Rows from block 4 of a small image embedding model, named by matrix and row number. Rows with one number belong to one neuron. Each number is 500 + 25 x the weight over its row's rms, rounded and kept within 0 to 999. All counts start at 0. Numbers have three digits each.
After each neuron's rows are labels from the 100 images, of 14848, where the neuron reaches its highest value: "top examples" is what is common among them. Only what is clearly more common there than usual is listed. The data: drawings of small networks of dots and links.
# fc1: MLP up (model.blocks.4.mlp.fc1.weight, 384x96), inputs 0-95
# fc2: MLP down (model.blocks.4.mlp.fc2.weight, 96x384, transposed), outputs 0-95

fc1.356:495496490512497469506496547527518461480501501529512541497451498522514510466492537493550507525499500502471510501525559510516501477532498473474467494492513496535474492460492532498485487513487526533541446476519541455507496529482543505480487531509466528526516483522567530487468528511501497497
fc2.356:510487519508530486492519502467509490497468515496483524454482503506485517528553477487486506509472517468519455489505481478506516472546507505519542515484496500474537531503499521474489506447483517491503476518518533572526528483497505521436527489441579496527510510472501517515512504499524498515
top examples: white dots

fc1.130:468515469525474513525486478474486501482521485491532478483495474470507513480496471460522518531464525500458537517538507541562534523512498499493515531493487465515496473526469501484452506477495487509499477491528524528533523448460446533514476489495477508500518515508495522499464515465448475474
fc2.130:533480529489542535487517533497511512509472503516531486503491512487516480508522486520435532488470465487500465520504512458521520499437520542543477508486509467474515512512505510463492530515514525472474479483502502435534480456517528497548490471534493505439491500517499484513485503489519517522
top examples: white dots; grey dots

fc1.122:524516497530526520509500516498515539490523542486480442508448498546486482508505496525493505521509483526497525534509512514484505463463492486481534508496531482513489541527565523520475518507499524502515497549464473468507470541519525477469516490516462491504510487516519469476567515487548511476
fc2.122:505508501501470514516431480495504489487503500463469496526533510496522502492489517504522467518514576482492497508511522537494459484511514489495509499505484490532492524496474510526497475476515504503494506486471486519469639525489473531518506491489504503530524485493512511496523478517466477512
top examples: complete

fc1.83:494505472494505479487485488491518530523489495564468523551516517502490506487522524488490481558477435481532468490505527517510503493528539479510531454453492550507498487473521470490529513516514536514504527501527522477530450462485517513464488514505542526520525478489473530486518494527490524478
fc2.83:470542462484512506489517516513525490446550470524512491495531527498491509512504480465541512511477484509481518479519507492499494516521498464478517493557530500538449483477533487491486460528533501502496528503486519481453471540516527458509526503478517490483504463503449507460476460491504462538
top examples: eight dots; complete; purple dots

fc1.99:497501510510497526521495443488483480522507508494529428464497479434491543527491441500497514480505529540472488497499471487508504540458470548506494507518510495477506504545494525506493513476480481460464500485484484543458523491488492489547503460507520476480507532473483491518490469465522506499
fc2.99:502501467456560527478507524541508503462517485496524519524546514512511500504504448492509493507490490506456502497554517493496506510511502503505477553529487515509479534498532495498470503572520492504462486510493493430515513547497518489553493494528515494452485479506479517476451493497524511495
top examples: eight dots; ladder

fc1.359:555507494468539461516550514492540505509553530468464494494483546527476487473498504535490491496527463522528456490485495545479472486509492482500523474465533553516471535481541492548482508533506525515478522494461484469500489495515498471486520480500515471479465504521510492504488489484492485530
fc2.359:483492514478454504491438477478505504491490519488486491525509480496509494497503525492518470536498579473480481525513521536498478480507516502503504504489479499519507526517488485516512507474510499500513505497459504516491635512493469527506489501512483514532513498484528497504519502518446457521
top examples: nine dots; complete; purple dots

fc1.78:484486486527467488507468525494518525440513487505533517453483476524518543486481495468535550519475528490513509518520530512523496494537499483485495496495469473511484468472483507465458460515467509527515476462529513515486523518475483531520476483481446519531518506546538518484473540478488483475
fc2.78:512482531493507476520534513481496521541461491491510517447484498477502517500520499502446482502523490495515521524487488492528510436473498510531503515475495479484529489565499486480534516468517493464494469484513516543518449462513516474491522508499482502463490492562521511583489529502497511498
top examples: white dots; complete

fc1.64:498534485481555477535542506495510513470539513489456501513498532508481493519517506532491491486520444500517463522441498492513462488507505486498508458472543534495542524474495503531481514522556529496505490484463482487497476482536520436496513515520505477477474519529498493469506509503473545517
fc2.64:487503504504456514502444477485499490485505506477470497516522496499517509498502520497520470529504584478488495508511517536494471487518522488493506490505481496525501514496478503526506496478513503501504501483464489528473650519496473524501500492494490505534522494490512497489525488510454472514
top examples: nine dots; complete

fc1.49:477492477531461509508469510494497505469523485509544496443486464520519517477496484462529521511465538482497514513525525542523525502536493488490488525463461463513504455497474515455469482489480488537518463495541519518504529485477480541517467479483467535511540507535516517485500533477480484467
fc2.49:512481512490512504500540521496494529538464496507523516479485507463531489478519501475461495493505493505493487536475491486544516428476501534540498534461496481479539504555503488484521521480501500463491460506523517525533466459500517477511510485500482507468489482538508507592480519478512516515
top examples: white dots; grey dots

fc1.283:503504483532496509560483500530531514491523520523501503452478514486542533452480532479529524525494496504497518519520531522526532517540513491487514518504520465530495494478512530508497493449505496517533435556521530484514483495475524502529502540509466519521540502521555528487487534504521525493
fc2.283:538479516501500498491468502463510487544468535495492521450465484489506474501553505510456512514515547498505461489491509493497503494513531529498513548457468529461521501499476527528515537483477495488511458514479520524531539490452487516485461485481523469541505537480519477541518528494480528503
top examples: white dots

fc1.362:499505494501528482470538470469464517482497526491458497533486527524478445522535495515520508483523464479528460490474514504503515488526544482519513450463519585505496540476496524512476488486539492504498508485476498474471475519516505455474534501466507491513492499530523493493530518491513545527
fc2.362:490513502511475510510451463477501495455507498456474496529538524501534517505502515479523455529511560474480489512514524536508471483506523500488510478514478502528500529502472494525497476474516499497498510481482487522470629538509484531512515496497491508530511475494508510482510484509463485506
top examples: nine dots; complete; purple dots

fc1.235:506487479513518526459559469485493533497515501496472467454513496498495512530496485498475518518495450537519520519488527479485507500474517515506498542518504497505487529524536512524502508487517499478526497513483492545466461512551444480566523524486469499466504514500504500531476543530560531487
fc2.235:518494505542445511527445458499486502503483508452468516537520491513493513470494523541504463525538559475498500508491528528513491481528525519499476478488492506510504510497443501528493494490508483504497485485483486527483618508516466549496488488496508493505507504495504486511522493491485516514
top examples: nine dots; complete; pink dots

fc1.1:478519494483511420483514527466495533475483516481466535547476489536520468483509536523532468471509498484492460493451491513511497479543500462489521509479498544497488534510489483518496477551531499509484489504479471445506494485506539467462534501525447514514482485507492489510517495468487501497
fc2.1:501492501485488521460441479483512503469507485488474491504514497498539502508518517483530463519489589492493500483514485529508465501511502491495511514504487488504512537514488480512499481489498505500512499496488499505485624531494475531510498463509515520545514461501489522478507494537444480515
top examples: nine dots; complete; yellow dots

fc1.188:557533467449536506508553506475488522509521538474456498539497533501475534506459504514477499472510456508515494511440502501539470482521498486492529461487497548473513503511513528517526530530525487491493516449472487467474478480516504481494525491528492464471494512510479486528475495495469510499
fc2.188:495506499497460511499445481488502497479502504481469499518536495501514507497495516492520466525508582480482494509515522529503467480506515491499511497511485501537494523498480503517495473489518494504503514489471483511471651528485478523505504488501489504537516484488508507498520486515457473514
top examples: nine dots; complete

fc1.190:481501491540522516495494511562496486513519506519474470477471517483503542491522467500500495520516469546474526514533521533504517530480537520489543525483516486535503522497524519510499545477503534490519484572517531538529445497525529504537524517514485517510541494485530523506509491521527542518
fc2.190:506460514535484504533442482507467503524450520514494475518490509503486488483498503503483506518500500485522500537509493492503494485470533564516492523455492466483562501504480504490536520497490467494536442504472473456538531472490519504548482510530476494493496514494532484560488516527464483479
top examples: complete; eight dots

fc1.45:508508488459527483511529491531485529503498526459474484541510579492459504530536484530466533474509405486522507522449512493497475505497516530505514462499506513464480519473534521511491525495527463487492502471492468520481473493498489485494515529495504506486498517520483480529498518523499544496
fc2.45:466521492499458505512459480507504506461509502472470492525544513508507507504513524501531495519509558496481493478512532526478482503506499460502510485520478505539480523491482504511467479499506510518499523479477479503466635544489491520505507493504505488524529475477500501489533483500456479519
top examples: eight dots

fc1.97:493507479521486544474499484497500502539503484520460493474517476465510526496510482480497491534485451501471533477517534527503539522493538519505514552509494482521531491539520517502504548484510532515507471544531520538558451456506517499523485478497488538493535506471503535518512493541527534479
fc2.97:513466517514515501530510473493493541524441522496502492479471530500516494504510471506459481504497468475530494523495456467506520484450520543533461519456503478460527481521496475493509543506479489512498454477520491451538480460502503514530456481561526511481496517504517481532484527494491523493
top examples: complete; nine dots

fc1.236:514501518533511554545496466516521514518492520519545432458528522446512586541509477522475523482504505500512507496513485523475483476488511550507523527528510479457534504473500511514512514467510474469501497494487503537468514508510523504540532491504512475501505517463497481533501488508511494499
fc2.236:503526461497502505512468508524517464460537508481514511538541517505517493500475492479538475522482501494485522464520527529493503526527483510476527511528516515522496553488507508506476468572525511525487482529474510429478554537487506531519497479492491503478509459489468506445489472513511491528
top examples: nine dots; yellow dots

fc1.210:483493510528478526480482461481504529495508505551520436437525482500494546542483428479492518539482505510498537513504510498509579512445528497501496522516489476491500484530495507498474489481482507499508507492519549559497476495472505516527491480511501511488531509519485538494502497483500522486
fc2.210:518503511489500507498523498535492533529462505496529514520523501499499457502545496509472517534486460489497496492548473488483524512458515522537493534465519499489502492520521486446486536529509490514466478513516501412524481469484515508541485488552514491461478504500521529553462528493518520500
top examples: white dots

fc1.381:507516516498525515506511468505531523503538540505476485457541522499503454533493496524451537486514482518541514501472500486452506516487509524477512527509507497500471517515568525544481478496522527455491508540468499522464447520520500469511511507513529486523485520502486481500512522525546556503
fc2.381:502493505514457505509442477489490503503494529466470498515513481494516504468497536519511456527518569471507487515503531544511476488512514512494490495489498510505506532489456498524495510461502500500502502478461477512493621501506460558505476492512503522527515499474528487501522507500468497493
top examples: nine dots; complete; pink dots

fc1.68:553505535512532508516510441502530503515502537502498493486514546458519527543527450518502546503536484514506514505446515519472495492504513509541517534510547515462537535486497511524489495503501523457506466502482503495449476544487522485504518506510477491549472526500480488492516471491521514526
fc2.68:513502503501484521500471480458495498485502505469466499513522490494535521497513504501509471517511565477508497514502518519486448496505516472497505486492494496499519541516486488538512522476472484502466495476490490537475621519492455534507489503507528532547512483489520524494527506504435478491
top examples: eight dots; complete

fc1.312:534474493467512452494487507471523481468486511518435531527511530506493482491507547513484486489515467497543473484445505519506458525530531480525510447506516523505511542499491492514508505563509456520474533468500495467498465491499522457482507478506514498463498501509469515500458493501462526498
fc2.312:495508501480466515503440484493510493476509503480460498527533503504521503492495514489519469526502586485473490504516509527502459496516517486496498500508486504532500516489478504518490483486518499507503509491472492516487647526505469521508504479492493515533524485487515506484510501512459481519
top examples: complete; nine dots

fc1.141:489500494521500520480482533504488497510502487528481465446466499503523573494462475503508528522490462555511544516519523539504515491470500527482499526514501450530509499519523513503502519493504529502512465521521514522524436490502509512553494500518459527506532484516546516486493505515563528505
fc2.141:509453533520496494515469477489483512552447533508491481525460503514468494485505502528468522510508499480506488532502497509522494481472498544533475500444513516487559475505482525504506544483475483516506449508489493505532509428505497516507480509511507496495474530482537501574517540491512503490
top examples: complete; yellow dots

fc1.77:471513489492515494526553484479517515526508517453461520522488538499499472521518518513494482485559483491495498498430482495485442474537497493515536487478530538511503521448493507517500529523507482512486512521457475452493504488525499444470527516477490479492458508490488477495502483505450473515
fc2.77:492492508504468510499439482480509492490502508470469491517519504500519511504503517493511470527503581485484499514513517529501467490510513496487507492500481492521504527499477498526502493478509504506503508485468485522478658518499477523516502491498496509526526497495523505487522501511454477517
top examples: eight dots; nine dots; red dots